{
  "train_examples": 145000,
  "image_size": 64,
  "encoder_fused_qkv": true,
  "encoder_expert_mlp_ratio": 1,
  "decoder_activation": "elu",
  "decoder_widths": [64, 128, 192, 256],
  "decoder_block": "basic",
  "adamw_lr_other_params": 0.0025,
  "grad_clip": 0.5,
  "final_lr_fraction": 0,
  "warmup_steps": 340
}
Rows from block 6 of the decoder of a small model that predicts nearness at each pixel, named by matrix and row number. Rows with one number belong to one channel. Each number is 128 + 24 x the weight over its row's rms, rounded and kept within 0 to 255. All counts start at 0. Numbers have three digits each. After the name is the row's rms in percent of the matrix's.
After each channel's rows are labels from the 100 images, of 14976, where the channel reaches its highest value: "patch colour" is the nearest of a few named colours to the mean colour under the peak; "strongest on" is what is common among them. Only what is clearly more common there than usual is listed. The data: rendered landscapes of hills, water and sky. In brackets: how many of the 100.
# convs0: first 3x3 conv (decoder.decb.1.1.convs.0.weight, 128x128x3x3, each kernel summed), inputs 64-127
# convs1: second 3x3 conv (decoder.decb.1.1.convs.1.weight, 128x128x3x3, transposed, each kernel summed), outputs 64-127

convs0.58 120:109129138131125148125139103112101128170128120107134113098127142115155088008130096073134098122085121089120107133171129112130130143151101122106067101091121128102114100110103098100119152098134153
convs1.58 091:135098103165138102130109135155099114120103089125138096100151146131115144172091172102132133114118123131148079072096143130111096124105120119086102100114124110126141142098107101129142128117082131
patch colour: brown (43)
strongest on: overcast (53); dark volcanic rock (39)

convs0.56 104:124077125145112124124140118151111143137117093148143085124128119109132078041134098115146099125103129113119117112122104138116125142107069136123070100081127123122120106085125064112133105077120113
convs1.56 106:166143120114153147142119112132163116164148180116113113153152145141158136143112135153156113141101111159142112153131130127140192161169162124143154169117111123147124163171161180150157158138122125
patch colour: grey (50); brown (36)
strongest on: overcast (68); snowy peaks (33)

convs0.48 107:161138127143130119114127129153121130116124165141138150086143132137131164216107158162127147129134124121144143122165126142138159161124182121129160155182125158152139184185129157124129122170148184
convs1.48 098:091128126111139109131127171114103148143123090123117126138122115109106102138121123167139160106140135151104086121066103123142091080142080108104151129077135108119112093078116142139121163135113109
patch colour: brown (40)
strongest on: sunset (56); snowy peaks (36)

convs0.81 090:111142137136100126127115045125120119149152122137114146121100124146151137118116110137111024138039109123118144123151075111152131093142138130104157152195103109139111125084123166115134128143137134
convs1.81 090:164106145095128121132147183129126150123124116101137076151129158146097136090095143115153198157184131166123136137112153148145136144120108164134120103112104155144135122125119154140153120108122106
patch colour: brown (52)
strongest on: sunset (70)

convs0.102 073:105131108171117087152144137162143088138125122128153119128129125164112137154142095169119138140104125122140163119113112141122135166112135128104172151151091130152134142125118118156142128124111147
convs1.102 094:140160168115167147163168114124138153120095136147115146116116134145139162109113144146139077113106119144121135157124082134102114119170156121156095141128116129120170153173111162090110153132132133
patch colour: black (55)
strongest on: water: dry (85); high relief (63); purple alien crags (38)

convs0.68 082:119148144157101113140141155183135109161123121147141110111117129159171096065105132114113148132092098131121071149157093116144143127144096110071091120136131159123110081033131117112105131107115177
convs1.68 113:128105144110092143080118085128146139096143129130136124113104129119101156154128149098133113135124155118166161075134113143121125155124123149139102159158121107114123199149148138105082093112146145
patch colour: brown (40)
strongest on: water: dry (86); high relief (68); overcast (64); purple alien crags (42)

convs0.50 113:088126129106116122123125100098096128101132102111125124115118137106137092034117123089113085126090112108131097118154070112153136119132140128122100117095114121113118108113132083104138168089115144
convs1.50 114:168122128162160137127107133172152128161082112124138080115173119110104124109144091108150127162130137148135119113111186145091148190131111122161088084061108117152125142181136119150161105158103123
patch colour: brown (60); orange (25)
strongest on: sunset (97)

convs0.8 082:118132119140110128124143135127120123134152129086140136109141138037117077127106129098124144115131123156121113134121109106120131125137149116133094102109135105112148067157144077124175161158098092
convs1.8 071:134158142155087106135076127124153150140136117129145147118095122180122086102171104108082075127127120128129111107133144123138125122142127139138105092089140163134153157145137088130077091086162158
patch colour: grey (59)
strongest on: water (72); overcast (65)

convs0.28 081:080124149104102167164124142116141125130153140136146112140134145080131124126144142128165103153094134180145166100060119109133167138127121165161091121111146115111127113121154067131127104123118073
convs1.28 103:158093084124162125111116113148147125119160113145130116134131145152148096125127140171119138150125104086136100129179147140120139149153127112106180114112127135157127152137102153165110170163118125
patch colour: white (33)
strongest on: noon (55)

convs0.18 098:073107112152089102126099122133105138130111083141149124128112083109093084106139127115096133136110103130081116151121093103109122128089090134156071114095109154148089102081126080127136102085099118
convs1.18 100:157121128117173149113143125137105105142128149144074092147163169151180182085119102129173108148120112135119147140118170150141117127145142118126203171140117104124097169127137123114151126140122142
patch colour: brown (36)
strongest on: sunset (51); purple alien crags (39)

convs0.32 125:113116142118137105137134142139144106137140075122154061134119147158124174126116123197128146134122124113152067083128144129132102131139123153122144118137133094130139152094120193134110136130167124
convs1.32 122:136135130148104154140133079158177121141118160143155147115110104116134090125201116131130081130112131152126134165116107105115156138171131100138090122093083161146133112189157105124104113151105148
patch colour: brown (38)
strongest on: water (75); snowy peaks (32)

convs0.92 093:107129152143141107135142137131139130174152135106134150082147121062146119123073138094133126103114124130130112103130135129139142167117185153103069126074120141138142100134137090132175116141100141
convs1.92 099:156144107147094151111122131118102133149135142149119177164111102131135107121153103172150103167146133166149137146122178113144117141121086117163175171106089131155143112155142087140096130129155116
patch colour: grey (57)
strongest on: water (81)

convs0.41 068:095163109148152136098134101133133118130112135117148097125168116094154133144148124138144132117131130118131098112113128141097145161135158130112105109104125156118168087156157049104123150155107131
convs1.41 067:108105129130133123111125091124105113121107112130108145113089113128090115073106155090133089103139148127135128128138095133117089093089078113136123117043129135109107132102106107113119134104117127
patch colour: brown (65)
strongest on: sunset (77); purple alien crags (35)

convs0.25 075:168115092133134116126130145125155150120111152079106164152115083145137157167086101159142154117180106126114143120124164134135085083096123109133206135176131084151102132149098187113134115141130109
convs1.25 076:126118195126103139174134125147107130137147088129119101094110156091086108122149147118156132130138151124130143146128080101146161133150063163153087140067134140115140110128156116122157117121128116
patch colour: brown (37)
strongest on: water (78); overcast (52)

convs0.47 098:104107141144141115100098142102111129146087123125124148097134107185114096131108096111112155122184130152134132132084109113120146132121118141153103088112103110130123101120153117113121097113089100
convs1.47 097:135149146142078132133122098144143120102143137120129152144081145127136131148140142131126137163149119107113082114170145138134104127121128122102127170133144120168131164117089155149081118143171187
patch colour: grey (67)
strongest on: clouds (95); overcast (85); purple alien crags (45)

convs0.43 084:150126111144160128121149184115122133094119125110091169143121121153112107065175146133130111160125095109112085139186167144112157108119121141170117083122092145108140085089103133142144121139105172
convs1.43 106:115158170104132161139126153166121122148108111106147121139134164107128148143093085133149157114151114155108150136155116081130149147134115167099130182152168118129110148160164162146112139112196176
patch colour: grey (55)
strongest on: snowy peaks (35)

convs0.75 088:105137129092087129085170120108127146111126110119125083099136124094137066104160108071136108145117160106128102122155110152116138150179106137136096141063124128119156098165143102124121137144096150
convs1.75 087:113085139126113145125109109121128146145124098108149102134112166075101123091102149142122169122169139175151163085108102128128155107101124132146078139135157098099086156061154143143092123060131140
patch colour: brown (49)
strongest on: overcast (50); dark volcanic rock (38)

convs0.101 102:113129103155111152151136114159126112104121127124119069141089122102139092049137112106092081127119114120130090152134137112146119099117093082137095125099113118100105094069103106120115159076100129
convs1.101 102:152115140121118123074115123121157150150111140169149138100146114173132134138108143106131096152092100114120122089097110118096132164127133172126124093142158118141138162152141097141122075141119101
patch colour: grey (51)
strongest on: water: dry (84); high relief (64); overcast (55); purple alien crags (45)

convs0.35 110:107096136145154118134108131122129122152114155152131204131164141134121185202140125185149148111116129158142168153103132145127122132131131140137182117158129111139152132172155184136142142172143160
convs1.35 084:145136127137170143132132134149137148108149105095152130090116140139091075108102127158164137119178099086090089094170135093140140118110176122147112105097156124131114098107101113143091103137113116
patch colour: pink (54)
strongest on: overcast (75); purple alien crags (44)

convs0.64 075:129127131122132119097129115149129153139120120146116093139120138111129109076123124093123112137117129129127101140128121117142140114119114143137123063084159119128140022080123077138141120113104095
convs1.64 079:107133130143096134149125123153125150120140136123143123146111111080119070109172118108104124118126128110100122127134119092139093074132120115142068091082119139088101149123123137115101111100088123
patch colour: brown (39)
strongest on: overcast (63); dark volcanic rock (44)

convs0.72 099:135125137132134119121127129112124120127124111144118091106149138095127070066093129091137090130089127127144116129130137145124131125134131118127083105070131126142117052096122037129129135086112125
convs1.72 073:093132133134091132157145135140126148139146135096142092152094108061134093098167132099118160114146119110109113169123137106154133087099082131164088093090133128110107145133126122117099122074092128
patch colour: brown (36)
strongest on: overcast (60)

convs0.90 072:142101126113111102150099155121119141128108093115121152120121121094158079137134113126178165103102122104103110080132117144119146162114148184126122101103127075169132127145136088130160138134094143
convs1.90 083:126147132149139146118140121169134146153134170111155136110162137138138089093086128121101076153140154196177162107114121099103156143120122103143118158125134148119145146128173165114099148095168135
patch colour: grey (49); brown (40)
strongest on: water (71); overcast (52); snowy peaks (33)

convs0.2 076:142095135079107112128146158166180131160117142111130135104117110096160113178138157131163162119126146072125140153088100165138139154129152142107115107143152112124174130134122154127160123155119105
convs1.2 095:107144121143125141128100107109081119137127092143115138143176160112124124110174081124158114134168148167134102091175156110113113139086121165134142142140109113109095119125133130133114094123105104
patch colour: black (58)
strongest on: night (64)

convs0.10 097:104118130126115126149134093156112130147169150146117078119132120135133121054148141117157038142081120106146177120151063123124129117125120131105135144120113121130122144059093133150132127077131155
convs1.10 077:109119116133117149097144144079156130149124145091096145112104144134106187114136113149141154134129112151106112128113175137142136143126131137126088140148132110170128125122174150113133125162134106
patch colour: cyan (27)
strongest on: noon (52)

convs0.1 107:106136139110126111130098129148133145131103151125112108147108109116181085077146113063127116135146122129120148119134142104111138101116142094114089122088145111103127095075098091140092097112143125
convs1.1 136:139102115130130136139147126140135112133128139117131159148150127090127157121147078125151126132094120158111143162102160123130163178148154133168144112169119131158118133206191134122155134113096123
patch colour: brown (38)
strongest on: snowy peaks (38)

convs0.19 084:115104116107136115134138150102125140120139133112120093124130128070128090116111139101130116126091133104121076133126119120132113132116116132127083083075119123110128098114121044131160123105089115
convs1.19 073:153151132132099107122139118130135126119111123127150157180136124134141077051178092090123094162129092129120138122155146094147140133142153133111135131094122165167108104186145108120096097128133140
patch colour: grey (55)
strongest on: water (74)

convs0.36 119:099128127121098138141141042112124104127144113116133108110100145139140132068114125116121038133001119104123111132135084122129126148153100125112119151144120132115117128125113184109140129117164163
convs1.36 153:100116110142132131112134181144095164119118117109129070131146117126098114110120151134143187115222154127130125113118157125108128108076096128130129068100155143118136087075115105134124129114098086
patch colour: cyan (44)
strongest on: noon (75)

convs0.121 076:154114143142154122108132095135128105111126154132119105118129140115133175168093126166140117108065121081132129096123129112131143091122135090071179142206129079111136131172147146116126115161145142
convs1.121 089:125099138082137148134119126128121157104107090108114099130135117135092101078133167116149153122166148145143102111147143174082117148105102175177078115059106119138114128143139096112112164072087108
patch colour: brown (42)
strongest on: sunset (52)

convs0.40 072:126142130145139118085117163162112127141108097123140145116132141070091093167109107126148152109151113175129126143169151106089112094117162141127100076103125112123123097203142120111108095157113088
convs1.40 082:155125140085100094142145143107114124150173127116084127155149100141128115168146103131121112119118143109116132132133139126122174156141135137120180117139147111143166098112122072137117147110137135
patch colour: grey (55)
strongest on: water (80); overcast (51)

convs0.42 107:103118111094128100143092095118137132094079109130144154114114100178148123142145090115116155107122109141101080097120097111099128102094059096122107126124114137111101145082144131124153127120132139
convs1.42 101:155132167157130152102159108137139130161138142130135112162147143125130158112172143115142093163134134137126169143142172120129129171175167138162131115136100103140146162212154103102128112105097123
patch colour: brown (42)
strongest on: sunset (66); purple alien crags (32)

convs0.3 168:132112148122133134127144131123147132127124130124133155115145147163138170155111138161140123126115142128130123114152147141118139141147153130119160183189128131132145170156144191134124149170163177
convs1.3 142:125162132144102126143112127156100137124145131136159075163123119093141113132144087103096151118123104124127178133112114095142133078108125097135121088126147162090160144160140101141096125078126162
patch colour: brown (36)
strongest on: snowy peaks (38)

convs0.21 090:143129118159114135104121129146131131135143137157140077078168117151127135073126138090151087070140111113113164124134172143121102110131178125126161136128150102122124125173085091162111141131144120
convs1.21 109:133094159092154134128144120117137135127086101126127117136117121125126139138094140120118102145098153137139158077147123141093134153141088184145094149131105105094106159086169155100135139134159148
patch colour: grey (51)
strongest on: overcast (53); snowy peaks (35)

convs0.93 122:133106123119108117121125116122156144117132152132146127127118125136136158185138114160146115122127135126152145120109168136135149137136162106133177191213126101143140159117118159142118158174165134
convs1.93 111:151147111137114108151106131128127128184155122139133171125154108123150078145182077141113086129077096153119088132122095128141125133148110125114128077110136148110135087141137105139116109147116123
patch colour: pink (28)
strongest on: noon (53)

convs0.105 074:113133131132101118128120095125124142109138121139102090124125123079130101046158136106126106126137109111113140127116122116123137127146119112125120083061134117129130051087111099142132126076093076
convs1.105 058:098137145137112144131126107127107142121106104104144109152109118088128096107141109109082138114125136127106138141120111118131105073115113118154107088089124133096123131116138149131101121098100148
patch colour: brown (40)
strongest on: overcast (65); dark volcanic rock (37)